config.toml
train_examples = 26041
n_mels = 64
win_length = 512
arch = "resnet"
kernel_size = 3
learning_rate = 0.0022
beta1 = 0.85
max_steps = 7600
final_lr_fraction = 0
weight_decay = 0.2
Rows from block 9, named by matrix and row number. Rows with one number belong to one channel. Each number is 200 + 30 x the weight over its row's rms, rounded and kept within 0 to 999. All counts start at 0. After the name is the row's rms in percent of the matrix's.
# convs0: first 3x3 conv (model.blocks.9.convs.0.weight, 144x144x3x3), inputs 120-129, a 3x3 kernel for each
# convs1: second 3x3 conv (model.blocks.9.convs.1.weight, 144x144x3x3, transposed), outputs 120-129, a 3x3 kernel for each
convs0.11,095,172,217,206,225,231,183,211,150,127,178,229,156,253,173,188,214,250,203,246,223,214,250,247,227,205,218,212,187,230,171,216,215,234,239,244,172,224,181,181,233,211,225,190,239,254,211,184,179,196,192,187,225,201,152,207,235,190,219,233,215,161,158,239,163,172,201,154,142,193,257,191,204,209,180,199,176,182,247,200,191,154,193,246,195,200,190,237,205,260,227
convs0.12,099,185,144,244,216,265,177,197,174,201,177,278,189,172,245,235,146,169,156,230,171,171,245,218,154,221,172,232,202,205,216,184,191,222,165,165,189,190,212,184,216,153,200,204,202,190,218,220,212,223,243,206,202,239,230,217,194,206,211,206,169,227,253,215,170,172,209,207,183,170,185,254,204,229,262,178,162,186,229,215,230,246,207,217,201,178,210,257,160,183,257
convs0.13,101,175,252,247,205,196,233,157,192,196,226,224,253,207,226,241,212,219,247,186,175,242,185,190,186,206,196,192,197,160,146,257,212,217,210,146,143,237,248,212,225,206,213,198,152,171,195,151,221,160,210,224,191,163,215,205,199,190,208,168,159,221,210,197,179,210,211,196,220,186,182,140,242,182,203,193,222,220,174,160,153,208,143,185,214,196,221,160,237,181,228
convs0.14,098,164,189,235,233,289,178,238,221,196,181,236,196,203,205,179,205,178,184,211,213,236,200,219,156,244,244,159,216,172,159,182,224,168,205,209,184,209,200,219,213,245,197,209,193,220,181,223,186,198,206,169,169,160,193,230,176,200,219,153,180,239,265,182,256,203,191,169,202,214,233,218,151,194,201,183,219,208,212,178,134,183,238,203,200,160,225,225,230,175,249
convs0.15,104,214,203,205,185,129,193,201,272,203,200,184,217,227,189,213,206,171,192,200,172,190,228,182,189,259,193,202,196,176,232,218,157,189,194,243,174,236,213,180,210,219,211,180,174,149,185,202,216,159,239,186,159,236,210,214,194,191,208,173,189,187,187,143,238,225,181,206,212,179,191,230,203,202,189,236,261,156,197,175,180,163,191,264,183,256,201,226,234,202,194
convs0.16,101,223,165,201,205,205,184,218,197,132,195,190,215,207,179,184,253,163,176,161,187,235,169,243,186,162,169,187,174,182,227,203,198,185,172,169,262,228,186,207,217,167,229,200,180,181,224,185,200,137,130,205,218,116,244,209,185,225,173,146,235,192,230,183,215,160,150,198,190,187,145,136,181,176,183,223,216,235,216,174,145,202,186,234,215,198,179,237,239,197,199
convs0.17,096,226,180,179,193,222,238,150,138,143,217,227,236,207,220,141,189,211,160,122,178,194,183,165,202,139,191,215,167,195,254,191,179,187,195,172,232,195,153,221,198,217,253,215,235,159,191,178,232,219,231,215,186,149,235,206,189,197,205,151,174,192,191,216,199,198,179,161,206,176,211,192,199,204,275,245,179,145,206,189,178,235,226,197,191,189,196,215,192,282,174
convs0.18,099,191,210,238,145,165,236,213,234,188,183,218,222,179,190,204,157,180,204,168,125,204,154,175,202,194,119,216,250,200,210,175,170,218,209,210,193,202,195,203,179,195,206,172,182,187,139,177,208,173,194,232,246,200,214,168,187,193,199,191,203,224,218,182,224,209,188,166,220,184,200,228,237,194,215,163,146,216,204,181,218,189,227,203,195,160,179,235,183,166,227
convs0.19,099,227,183,214,183,221,218,201,230,226,172,233,164,238,242,258,188,217,257,217,191,179,199,151,220,219,155,146,228,181,191,250,248,156,227,225,161,228,200,232,228,210,187,192,177,158,213,207,183,192,220,165,252,212,241,170,209,220,204,194,235,195,211,186,175,190,159,204,208,201,249,149,204,212,220,169,238,171,225,190,230,222,238,234,219,218,213,183,167,186,180
convs0.20,107,198,220,177,173,141,224,210,231,168,188,195,210,187,201,221,224,238,219,216,159,165,190,203,181,255,233,215,208,262,165,213,158,230,216,244,169,200,168,143,173,147,208,176,210,190,168,214,197,177,126,144,208,209,182,242,195,160,238,243,184,234,221,205,219,172,186,242,215,214,182,214,208,203,220,192,205,154,232,179,218,182,153,250,208,158,188,120,230,264,131
convs0.21,094,202,236,210,196,186,185,203,130,169,207,206,196,207,188,185,171,193,223,231,191,178,262,180,161,180,186,177,187,183,216,194,228,206,236,268,220,233,169,150,255,266,189,180,203,212,225,200,148,189,204,184,148,149,219,194,166,174,198,223,206,217,224,175,226,182,148,166,76,126,174,190,163,148,180,210,214,245,251,185,143,164,186,168,197,200,253,232,221,148,212
convs0.22,100,170,109,152,210,184,223,225,199,142,189,170,146,144,163,260,169,135,177,195,225,198,228,206,172,246,221,198,213,227,216,198,193,199,213,159,206,236,180,218,180,197,224,228,216,194,208,205,198,184,225,248,234,168,175,173,146,179,169,212,182,242,192,197,143,267,185,160,182,170,214,224,233,187,163,166,220,177,193,195,202,208,218,218,224,202,234,203,229,208,161
convs0.23,101,184,177,147,230,155,193,231,211,231,234,161,153,177,212,226,220,212,237,245,224,189,195,176,160,195,188,174,151,174,160,180,167,206,252,227,169,234,235,215,220,188,155,194,202,211,214,147,175,194,270,232,238,244,251,173,185,217,215,208,187,254,241,201,181,196,208,193,192,214,202,209,209,212,204,170,212,229,112,215,196,175,168,196,200,213,205,210,191,207,215
convs0.24,101,200,223,164,256,232,175,219,132,208,162,178,164,217,144,208,180,182,167,207,223,217,209,172,190,218,193,201,156,122,155,165,213,185,179,122,131,177,193,194,219,202,170,217,159,245,202,235,189,183,230,211,135,183,211,144,198,210,146,176,226,212,218,223,155,242,224,172,213,217,191,206,230,218,231,178,209,149,193,148,246,194,201,262,216,182,168,163,193,242,163
convs0.25,095,173,194,203,205,198,163,216,197,175,222,223,218,202,239,201,196,208,183,196,202,155,193,182,174,222,276,205,152,206,236,213,214,216,186,179,197,195,232,208,174,245,211,223,208,195,230,208,145,221,214,222,204,175,144,153,135,203,220,245,188,180,202,153,194,200,180,257,180,179,223,244,192,185,184,184,162,178,191,215,205,196,182,198,189,212,192,172,223,217,187
convs0.26,103,243,198,213,206,198,211,215,227,194,175,210,240,224,239,199,187,169,198,125,170,187,193,220,234,228,202,188,206,176,188,165,216,229,177,242,253,170,209,256,221,193,175,202,170,185,189,162,224,193,163,182,231,137,175,185,179,157,212,155,121,216,196,193,147,201,162,153,202,214,235,177,204,181,248,222,216,214,203,266,192,207,175,190,229,235,205,182,209,177,149
convs0.27,099,218,192,194,205,168,180,183,161,243,198,168,201,208,230,217,222,213,235,246,190,153,215,243,170,262,204,168,247,211,205,201,214,167,171,130,151,202,207,247,194,175,198,177,213,195,240,255,230,194,250,184,139,145,156,163,161,188,195,205,166,241,230,171,152,225,219,234,163,179,212,232,174,215,227,185,225,216,181,262,152,124,206,228,188,176,224,209,256,173,213
convs0.28,101,202,206,200,182,235,191,197,164,219,158,184,180,234,161,170,201,197,176,227,218,229,207,150,172,185,200,185,202,249,166,185,204,238,223,223,222,210,176,200,195,207,163,201,188,195,164,265,215,143,232,170,211,136,112,283,232,203,229,204,200,203,261,214,194,242,186,202,226,162,186,178,145,187,239,196,186,152,201,217,186,178,185,177,218,219,200,162,207,201,156
convs0.29,093,178,142,216,195,251,191,211,164,164,192,239,207,222,215,227,214,96,145,235,203,195,196,205,162,198,212,178,181,165,202,202,228,201,199,212,247,216,174,190,189,188,191,161,136,176,189,200,217,218,173,179,236,209,201,239,222,168,190,199,171,187,260,169,226,211,229,205,234,168,191,192,193,241,225,168,162,238,242,225,189,188,232,211,196,202,224,219,185,173,180
convs0.30,101,190,174,148,173,211,172,176,203,174,205,189,215,161,279,215,166,163,219,197,233,174,247,192,234,174,212,241,238,221,220,181,183,192,219,199,274,163,200,214,171,242,148,244,186,159,197,188,179,216,252,243,197,161,141,156,189,207,228,234,172,240,197,213,206,171,176,211,209,223,172,213,238,229,194,207,181,215,246,224,218,196,226,176,212,209,240,243,211,162,176
convs0.31,096,239,247,209,226,249,214,148,130,241,205,167,202,175,201,243,219,209,201,184,181,205,212,165,219,186,152,193,229,186,209,219,227,240,196,178,208,186,233,181,202,235,230,174,300,243,202,200,211,234,194,181,178,187,190,164,206,160,211,209,199,197,213,219,201,142,207,169,162,132,222,84,184,185,187,217,194,207,188,244,172,225,230,175,191,232,171,220,249,172,199
convs0.32,102,195,206,201,204,172,235,170,129,167,176,224,201,172,195,203,125,185,191,207,172,201,234,188,188,236,271,184,199,170,232,203,202,224,187,178,204,218,191,218,190,234,167,263,259,186,193,236,181,202,215,271,194,158,165,201,190,223,221,172,176,164,166,180,175,236,188,223,211,188,201,125,164,199,210,180,184,190,126,194,195,198,231,211,185,179,249,259,160,139,196
convs0.33,097,221,199,239,198,180,219,215,176,201,179,166,172,191,204,190,231,250,241,185,172,199,214,190,180,221,260,215,180,186,230,187,161,209,132,174,154,241,222,224,229,261,254,283,235,218,183,174,201,183,198,210,246,175,158,185,183,240,240,205,231,216,262,216,173,248,166,176,195,212,196,264,221,214,195,182,197,224,180,197,189,209,197,222,225,175,191,180,217,227,162
convs0.34,098,185,219,174,240,197,194,158,151,219,198,190,191,188,250,248,169,153,152,196,211,181,204,198,195,204,227,200,190,218,181,200,224,205,176,191,175,191,215,223,182,226,195,228,205,214,215,237,259,210,215,168,224,183,212,189,184,226,227,215,188,223,175,213,175,264,219,210,171,184,207,164,147,212,208,197,134,125,239,217,197,222,200,218,229,230,202,167,156,182,257
convs0.35,098,182,186,229,209,230,189,210,151,141,186,236,116,223,198,191,197,246,218,247,182,187,160,186,215,219,231,158,235,200,253,179,232,205,292,204,156,241,135,226,188,204,196,254,265,246,164,213,223,202,242,243,223,243,182,208,161,189,227,168,229,202,217,191,227,151,165,239,226,201,217,170,223,193,218,206,162,171,210,213,142,191,181,186,199,195,248,240,201,201,170
convs0.36,105,220,250,192,250,200,188,207,192,181,194,202,151,219,147,227,154,205,196,255,190,159,194,235,190,187,203,194,141,191,212,195,232,228,170,185,181,197,251,159,170,232,199,207,224,202,191,237,213,157,184,174,213,243,215,219,179,181,149,234,208,175,158,219,225,206,194,226,210,217,172,231,161,151,157,159,243,224,162,145,153,161,166,225,184,253,203,192,181,211,242
convs0.37,102,201,212,218,224,246,205,228,188,138,230,243,164,238,241,168,218,230,205,227,183,199,195,209,134,201,205,181,241,226,198,206,215,220,175,133,194,232,228,155,203,176,234,204,178,185,184,210,212,214,214,146,228,207,237,213,231,169,193,154,191,246,196,228,146,211,234,198,211,200,212,157,236,158,121,227,186,154,190,234,205,184,226,209,221,189,246,205,174,230,174
convs0.38,104,214,272,216,187,144,154,215,167,200,203,226,190,183,200,197,185,207,250,215,224,183,222,170,155,163,142,190,175,163,179,202,207,226,166,171,163,207,171,206,201,167,165,198,205,219,217,204,194,231,224,172,240,204,191,186,246,171,189,205,220,184,206,235,213,211,203,195,199,164,180,217,192,246,219,190,223,260,172,211,203,172,187,205,176,193,216,196,179,157,171
convs0.39,096,280,290,200,188,212,185,189,179,188,183,217,200,203,221,169,181,210,228,172,180,197,233,175,195,182,233,163,239,133,202,224,201,195,218,239,215,140,144,179,247,199,228,216,225,202,229,147,210,233,184,188,157,231,238,236,188,172,219,221,223,248,248,185,176,168,225,152,103,175,182,235,182,162,164,194,190,198,195,215,169,184,197,177,197,178,210,178,253,211,197
convs0.40,102,213,203,189,213,269,153,182,124,223,214,182,133,212,183,207,165,186,252,210,216,185,204,170,155,190,227,164,193,186,210,224,208,154,205,160,167,203,210,209,197,187,129,252,146,173,233,236,189,198,221,255,241,177,189,212,212,227,188,167,198,201,218,207,184,184,125,219,188,219,201,182,191,193,178,203,230,202,228,169,159,176,205,192,177,207,236,264,197,201,143
convs0.41,100,224,185,173,180,158,135,181,137,209,266,210,212,185,169,247,177,216,161,172,149,206,181,171,189,220,199,239,235,233,203,199,169,246,220,215,205,218,161,214,193,213,209,198,240,124,189,175,184,202,142,181,223,236,143,208,212,222,184,213,190,183,175,180,163,198,186,202,221,181,211,241,183,243,135,222,170,176,195,128,124,220,201,225,206,248,178,211,177,211,222
convs0.42,100,200,227,236,195,251,205,193,162,183,207,265,192,181,186,180,212,289,260,227,198,172,208,215,152,167,160,202,206,184,161,202,175,184,194,110,174,208,166,243,280,204,188,150,201,221,249,207,189,184,173,203,171,184,176,137,218,236,195,237,254,166,187,157,174,155,207,194,172,182,235,171,205,195,225,243,206,169,197,190,232,201,168,189,195,179,140,209,155,209,175
convs0.43,101,207,117,265,237,179,202,205,174,206,225,190,226,231,181,203,238,250,250,209,233,148,221,211,173,182,189,242,246,163,195,209,221,197,130,152,145,165,173,211,205,225,208,211,235,196,161,206,233,197,191,145,166,170,207,236,291,170,186,208,173,197,192,188,169,204,209,205,209,137,231,189,217,190,172,172,187,190,217,251,196,195,197,233,148,173,206,162,191,213,228
convs0.44,100,187,174,128,229,78,126,207,194,199,200,249,186,175,169,169,180,279,255,219,186,181,213,179,177,225,252,185,219,221,197,212,164,169,203,192,175,189,170,162,203,184,215,206,171,182,254,227,212,231,191,202,193,175,196,192,185,186,178,223,231,208,161,177,166,216,213,184,183,189,161,210,250,185,175,175,200,195,203,215,176,198,225,224,215,202,233,222,220,216,207
convs0.45,103,129,212,243,187,254,228,168,167,157,242,257,188,260,257,150,165,220,265,249,202,187,189,195,209,202,192,167,170,196,223,152,120,206,230,203,149,214,200,210,214,182,224,169,148,222,183,225,180,191,176,210,152,245,275,213,141,198,177,178,256,189,137,198,229,158,154,215,208,191,208,202,193,183,189,232,157,251,197,248,236,178,204,172,203,220,198,202,137,114,197
convs0.46,096,210,203,250,190,201,162,214,202,254,198,192,209,171,232,194,136,160,216,193,205,248,218,206,264,198,219,226,171,152,235,211,225,190,185,271,242,195,204,201,193,176,229,265,206,182,195,178,210,181,207,163,197,251,268,154,220,218,198,226,245,200,175,253,189,142,192,198,229,233,166,236,209,203,187,170,204,240,182,234,213,214,204,213,210,189,194,180,159,157,125
convs0.47,097,164,132,206,200,187,220,176,203,191,231,214,195,178,212,213,213,253,229,181,176,140,226,178,218,180,183,170,193,182,224,154,172,227,208,219,209,165,205,226,171,183,205,174,227,210,232,166,174,224,207,241,175,220,248,201,191,168,200,221,197,224,205,174,217,192,206,147,186,191,162,212,178,209,191,187,171,201,222,163,222,198,209,196,243,192,190,195,201,191,181
convs0.48,099,194,203,245,175,115,137,158,214,184,243,234,229,232,166,167,194,213,245,217,163,174,164,173,196,184,151,176,225,227,220,188,208,221,231,235,254,211,202,198,212,210,203,200,166,141,183,216,177,192,204,184,178,199,246,221,222,170,235,154,161,221,189,175,216,186,119,202,255,230,183,180,185,208,214,222,189,204,224,199,183,191,214,182,156,209,194,188,245,241,197
convs1.11,089,252,198,144,205,182,199,249,218,171,215,269,229,197,227,218,297,235,260,172,215,140,227,212,249,168,205,200,205,191,240,219,179,225,206,181,225,189,168,208,233,197,190,253,242,248,252,179,209,170,187,167,153,155,115,240,236,255,232,219,253,195,247,214,179,177,175,202,171,200,176,225,211,221,147,207,189,186,150,185,189,207,242,167,275,189,217,209,193,214,223
convs1.12,098,204,171,203,222,185,249,259,198,190,203,125,135,227,216,229,193,181,179,193,190,249,188,205,176,220,206,185,162,196,189,175,194,209,214,248,228,206,213,164,223,203,220,233,213,205,138,189,200,224,218,184,215,207,194,212,184,188,152,238,222,246,201,168,163,169,168,205,208,138,204,168,154,141,217,211,189,187,135,213,217,235,212,231,227,178,193,147,192,184,164
convs1.13,105,166,177,225,191,210,201,203,150,192,182,206,196,153,163,196,160,213,193,157,143,177,190,173,161,218,243,229,175,167,192,179,204,191,164,182,203,128,122,152,174,172,234,196,156,222,212,205,179,187,239,197,196,185,212,130,196,175,201,193,214,194,207,227,190,237,233,247,216,202,168,179,248,198,158,157,239,239,188,246,220,225,135,162,245,159,190,205,188,183,198
convs1.14,095,223,236,230,144,193,151,155,212,199,180,171,175,279,218,198,176,148,237,218,269,215,212,186,231,170,175,240,174,163,158,179,224,227,232,159,215,218,201,219,177,200,214,193,195,195,157,211,207,265,205,221,172,208,225,175,235,218,229,161,177,170,200,228,163,178,213,148,179,182,192,168,191,142,176,252,179,218,224,160,182,224,252,240,211,201,173,225,218,182,188
convs1.15,097,175,247,261,216,172,236,154,199,209,181,199,210,199,220,206,253,189,165,171,180,170,174,170,147,113,212,188,180,230,206,169,164,194,198,204,199,217,210,230,218,206,190,237,212,200,245,187,200,206,245,215,202,187,179,195,183,150,207,176,219,158,187,215,151,176,178,243,206,222,159,190,184,231,212,224,160,214,175,193,166,205,180,232,204,198,225,200,183,156,179
convs1.16,098,184,160,236,212,174,194,228,190,205,219,217,195,221,169,210,184,222,199,194,198,204,211,174,187,233,199,221,229,182,176,154,146,219,207,202,217,199,207,197,172,108,164,202,211,188,214,149,210,199,219,163,184,166,145,123,184,235,197,187,188,165,211,142,158,172,170,208,211,181,203,134,231,176,131,246,180,149,118,215,173,228,203,181,192,221,199,224,190,189,244
convs1.17,091,160,190,171,173,198,189,212,243,215,173,228,246,178,224,194,200,237,205,169,227,208,193,211,216,204,210,150,195,238,186,162,179,200,193,193,211,207,195,265,181,159,142,179,154,187,167,179,210,188,232,150,165,178,188,176,156,183,171,139,194,206,165,206,206,173,194,161,204,191,192,201,223,248,197,160,201,201,275,141,208,270,210,155,251,218,171,224,190,184,220
convs1.18,100,211,295,269,262,221,161,223,218,193,228,215,138,215,195,235,202,224,237,270,162,161,214,239,231,184,155,164,179,211,226,227,244,211,207,187,163,208,232,193,232,208,218,194,185,201,173,230,197,179,211,222,216,188,162,155,224,227,210,228,190,215,220,203,172,186,205,204,198,157,236,174,183,246,237,214,265,234,204,187,178,225,184,186,179,206,243,159,233,188,185
convs1.19,094,196,131,166,162,277,217,208,216,190,208,209,210,235,215,193,240,245,168,179,170,191,181,245,176,195,214,193,184,183,195,227,207,230,148,196,195,184,203,226,126,150,203,197,241,197,221,250,230,215,191,219,211,201,232,195,173,245,219,152,230,177,163,177,221,184,195,215,197,256,196,229,245,200,234,193,204,218,162,195,219,238,208,193,179,206,180,216,168,173,175
convs1.20,100,218,219,164,227,213,185,191,188,181,206,233,228,177,145,206,166,196,209,215,238,243,189,172,186,179,219,231,160,213,186,178,157,124,185,205,197,185,224,227,145,230,219,232,225,217,159,161,200,177,129,168,198,196,159,160,194,162,183,217,225,232,142,212,194,190,169,164,198,217,184,213,209,200,233,219,153,172,162,199,238,212,210,263,226,181,157,155,213,272,187
convs1.21,108,182,189,165,191,186,218,199,232,222,204,219,201,217,239,207,175,192,190,227,248,240,196,237,230,216,227,213,234,217,222,185,216,214,193,184,196,68,44,139,200,221,190,52,76,86,165,140,138,222,200,197,187,186,206,220,202,215,208,180,188,201,206,228,229,238,210,198,189,241,210,240,230,232,146,223,189,178,216,218,127,181,243,230,228,233,191,243,216,220,209
convs1.22,102,244,195,210,201,218,222,215,141,140,201,135,105,198,220,183,153,148,248,190,195,178,158,172,187,178,216,136,220,198,206,270,232,207,227,214,240,211,159,195,239,214,216,186,182,188,203,152,218,219,143,176,177,216,231,218,149,145,264,167,216,227,159,214,229,241,144,233,177,206,202,185,221,210,166,190,189,140,187,181,186,202,191,225,204,235,229,247,197,201,201
convs1.23,098,178,186,194,204,147,215,192,200,180,162,230,187,259,200,223,203,220,182,159,226,190,162,181,150,234,250,178,224,189,196,197,248,217,214,170,179,225,167,184,187,130,188,178,218,198,200,191,195,202,245,223,208,226,198,253,231,227,161,177,185,236,211,197,207,200,237,251,177,241,289,233,195,156,138,190,208,204,262,201,136,158,192,182,159,165,197,222,187,207,199
convs1.24,097,206,170,207,184,155,214,201,151,156,208,187,236,252,203,219,187,250,239,177,217,228,225,216,232,222,151,153,192,187,194,187,127,217,195,146,182,178,197,201,250,237,228,191,168,175,201,225,271,190,215,215,248,188,213,206,203,226,192,187,199,151,191,249,226,196,214,157,158,159,215,219,167,136,254,263,193,197,252,203,176,136,184,190,164,136,183,200,194,194,217
convs1.25,098,156,168,164,193,128,168,229,188,224,139,178,152,210,190,253,219,194,207,181,225,178,261,242,189,205,208,216,217,222,191,167,226,237,243,233,180,190,186,196,187,190,212,178,188,213,220,222,239,209,223,199,242,235,240,177,230,216,228,195,162,213,248,231,234,205,175,203,197,176,227,200,219,233,193,181,205,226,243,187,211,173,229,188,166,200,225,212,217,235,206
convs1.26,098,230,208,223,143,190,141,190,210,194,167,187,180,224,269,224,223,188,181,208,185,220,237,206,222,193,177,198,206,170,166,151,215,184,170,162,251,208,187,205,211,189,193,186,189,223,153,191,206,181,209,163,182,184,219,192,187,147,192,233,202,187,221,169,180,232,170,178,119,182,281,235,252,223,247,208,172,218,198,229,229,226,199,232,232,215,197,209,275,274,255
convs1.27,098,241,250,200,285,175,174,199,269,221,174,156,213,149,192,212,194,209,173,187,205,188,194,164,184,198,197,239,209,195,178,201,251,136,148,161,154,212,210,202,237,182,194,191,241,203,103,212,220,187,181,182,178,224,190,222,256,230,175,153,133,255,211,220,204,234,198,194,191,179,216,225,221,212,214,190,235,216,253,271,221,227,152,174,227,209,180,176,207,194,233
convs1.28,101,176,204,197,152,151,179,153,167,195,204,157,206,168,125,234,211,208,250,248,197,240,164,172,248,217,198,171,204,186,235,202,200,216,200,227,154,226,223,183,175,214,234,205,186,194,206,189,224,233,196,191,196,223,227,210,170,169,204,161,173,163,161,185,149,161,200,184,206,220,208,223,223,153,168,223,210,210,228,271,176,157,227,190,181,168,179,208,188,184,214
convs1.29,103,148,199,164,185,200,156,161,154,193,185,164,228,220,229,197,123,216,192,226,229,227,207,259,227,177,207,166,224,204,201,195,169,184,217,207,197,204,194,218,191,205,193,210,235,218,240,236,214,199,162,190,172,177,216,200,213,181,193,227,233,166,176,214,219,236,235,193,201,162,253,220,243,124,158,195,206,224,216,231,178,182,221,195,187,193,193,192,196,228,204
convs1.30,099,234,222,213,173,200,174,208,153,226,228,170,139,232,215,202,142,139,154,176,152,217,180,175,186,231,192,243,205,180,162,196,222,152,173,156,180,166,212,171,185,158,181,176,146,160,159,174,178,204,175,187,205,198,205,198,185,194,160,179,167,187,177,182,108,177,193,156,234,204,148,113,162,235,230,191,205,155,173,215,231,214,223,192,174,209,222,209,226,233,215
convs1.31,098,216,217,187,205,230,198,235,194,221,180,169,193,147,183,213,197,219,206,168,206,233,215,190,187,188,173,159,199,154,180,144,172,226,213,266,246,208,192,221,165,207,225,243,234,242,213,163,191,142,158,167,200,202,206,233,236,206,214,239,248,220,237,269,195,152,182,161,140,201,160,196,198,185,173,239,235,188,186,194,183,207,216,214,195,186,213,181,175,205,99
convs1.32,101,208,200,207,163,194,204,194,216,219,188,202,207,235,185,221,195,215,227,233,226,192,222,168,202,222,260,210,191,210,222,230,172,181,155,208,184,193,195,202,202,173,199,187,212,175,190,163,183,164,178,154,191,188,214,190,159,170,166,238,207,250,154,194,185,189,174,210,230,201,205,175,240,223,221,179,205,208,193,228,178,162,224,203,239,210,200,177,227,206,181
convs1.33,095,149,201,238,212,224,214,201,205,192,181,184,224,207,151,154,253,178,203,163,183,240,164,246,246,225,191,182,203,207,232,194,141,189,206,181,174,204,120,118,189,184,187,208,192,175,203,219,249,198,200,220,178,223,224,211,224,202,209,250,213,239,227,171,203,210,203,225,237,180,207,222,237,148,192,255,165,194,164,193,178,236,226,228,237,228,157,183,194,207,184
convs1.34,105,240,208,240,198,213,231,212,243,232,129,113,191,205,167,181,195,191,183,201,251,218,245,205,208,185,230,237,178,160,192,182,194,170,229,198,229,157,203,189,205,189,123,189,192,234,195,240,200,176,238,182,203,151,171,199,182,184,164,207,161,189,214,236,188,187,177,229,181,190,188,234,224,179,231,232,179,136,188,160,212,255,282,257,215,214,194,243,214,210,201
convs1.35,092,223,204,218,191,206,166,170,215,197,195,224,185,179,258,221,178,222,197,200,146,222,172,154,169,208,200,221,220,213,196,235,165,228,173,230,204,184,193,178,220,180,226,171,219,172,187,165,195,193,221,162,223,243,198,169,184,215,228,243,218,218,228,221,149,240,187,186,150,216,214,228,196,186,195,205,215,180,182,255,210,205,206,234,246,199,169,175,220,188,191
convs1.36,102,219,168,157,137,172,216,176,184,244,128,181,217,205,182,157,175,198,203,190,201,186,201,199,197,234,182,192,198,163,217,185,176,225,180,244,202,187,190,205,139,190,216,209,188,168,180,235,290,215,164,159,252,232,228,226,181,192,228,259,226,186,194,221,193,196,183,230,211,243,162,221,210,262,237,187,187,180,242,243,252,204,238,228,249,172,192,170,234,175,207
convs1.37,103,223,206,152,180,194,207,170,100,170,149,206,204,234,210,204,216,230,197,197,214,207,248,218,188,180,147,168,249,169,202,161,142,183,176,204,241,148,171,174,179,200,220,175,205,213,189,239,231,176,231,238,222,192,179,208,218,229,179,136,185,244,201,210,171,183,201,155,198,212,156,171,186,172,158,196,195,235,160,158,126,173,216,204,162,214,212,240,236,160,204
convs1.38,103,173,164,131,241,195,208,144,213,231,215,180,185,169,216,186,148,187,164,209,202,188,184,250,215,188,217,217,211,145,181,151,221,214,192,169,233,191,228,231,189,202,162,192,225,194,157,155,186,209,196,237,194,184,183,215,207,179,193,203,239,168,167,185,228,196,220,210,228,220,192,235,231,206,206,235,183,225,172,200,169,210,220,161,150,184,179,226,226,207,167
convs1.39,111,228,204,179,213,225,207,233,217,198,199,198,220,206,210,209,212,200,190,212,212,204,209,178,197,223,184,189,218,232,203,193,187,203,239,203,225,108,48,146,196,185,180,86,52,60,145,167,129,234,188,165,192,183,207,230,192,215,205,186,168,228,214,222,201,244,238,247,154,224,191,202,205,211,152,195,185,202,232,217,190,160,197,214,185,198,184,199,215,204,226
convs1.40,103,200,136,187,160,233,233,160,195,180,228,173,183,181,197,198,233,234,193,229,213,222,204,201,195,253,234,168,193,236,207,284,189,257,175,186,206,182,177,202,203,205,242,199,210,242,209,182,146,146,189,203,201,193,170,222,184,221,122,178,180,145,170,226,200,210,209,153,169,179,225,187,191,168,160,162,194,227,199,186,144,147,274,243,286,189,180,228,239,234,203
convs1.41,099,155,135,233,129,151,176,177,187,191,174,199,177,164,226,224,144,206,193,213,162,216,183,235,198,181,228,212,223,179,184,208,179,186,197,170,169,192,187,197,189,183,235,228,238,256,156,204,208,187,185,240,187,188,177,186,205,120,208,221,210,226,229,216,162,140,186,189,228,230,195,202,239,248,223,209,192,191,190,227,208,172,181,226,249,252,199,189,233,226,228
convs1.42,102,139,158,190,166,167,253,212,193,239,185,153,172,234,229,188,229,215,254,191,157,204,197,201,197,194,169,199,176,149,184,165,206,227,133,163,199,222,169,194,197,197,200,210,196,196,202,200,199,174,157,180,185,166,188,205,140,230,206,169,220,197,195,180,185,172,245,150,187,185,184,144,175,137,167,222,195,224,200,197,174,155,218,176,233,229,192,192,210,196,205
convs1.43,102,203,181,174,187,211,159,212,189,228,206,195,195,187,170,196,194,211,196,223,194,184,166,174,157,163,216,222,153,195,208,235,178,220,248,182,234,190,225,256,270,188,213,233,216,209,195,125,210,196,204,213,237,210,209,215,202,190,153,154,216,185,183,225,189,183,161,118,128,200,211,203,185,197,200,174,191,145,183,203,166,211,192,149,205,212,185,190,159,214,277
convs1.44,106,178,210,248,226,183,220,148,162,191,235,225,133,189,187,188,244,199,225,145,165,236,160,197,193,216,227,248,204,168,204,169,172,148,209,232,235,190,209,200,179,166,152,231,210,195,209,174,228,184,207,201,188,203,228,175,186,224,214,223,194,212,185,158,214,182,186,215,219,180,205,183,226,200,146,204,187,197,192,191,170,142,180,217,179,219,209,148,214,206,220
convs1.45,098,201,153,130,215,205,168,221,110,146,220,244,193,158,160,213,194,192,217,187,136,173,167,221,166,165,173,132,187,202,210,172,195,177,147,153,242,207,220,202,167,167,210,209,197,200,175,136,200,255,211,222,163,237,243,181,144,159,183,172,168,206,181,194,177,149,172,193,163,229,193,213,215,199,191,151,189,235,191,192,203,216,110,155,99,208,201,190,202,203,204
convs1.46,094,123,147,233,198,201,217,190,205,179,240,218,234,217,184,219,176,248,222,180,172,179,177,205,180,170,222,168,195,162,164,177,192,209,212,184,197,180,183,181,122,177,169,218,203,207,205,170,229,218,194,190,206,175,214,168,171,196,169,186,161,195,190,214,113,155,153,206,183,212,169,202,112,174,189,186,159,186,187,195,166,186,230,206,209,205,143,181,218,153,170
convs1.47,091,183,194,170,236,225,195,246,256,159,212,204,194,168,180,136,171,285,235,208,196,218,188,185,166,149,182,204,209,256,238,232,197,184,203,212,213,204,202,193,204,223,182,207,190,252,173,120,154,201,218,213,232,228,201,225,194,218,223,204,201,214,170,201,221,233,211,177,239,199,229,182,166,232,220,186,237,219,179,191,216,213,151,185,215,197,232,196,200,225,177
convs1.48,102,230,186,243,191,126,197,178,201,188,246,230,240,175,199,239,212,202,189,209,199,138,264,224,274,202,203,172,161,252,228,202,198,177,223,187,175,221,232,214,191,244,211,196,203,226,222,167,221,188,196,185,200,200,167,197,162,145,222,217,196,168,163,165,147,224,188,190,237,215,214,207,218,238,223,190,226,204,175,235,261,227,191,222,216,174,189,200,215,195,206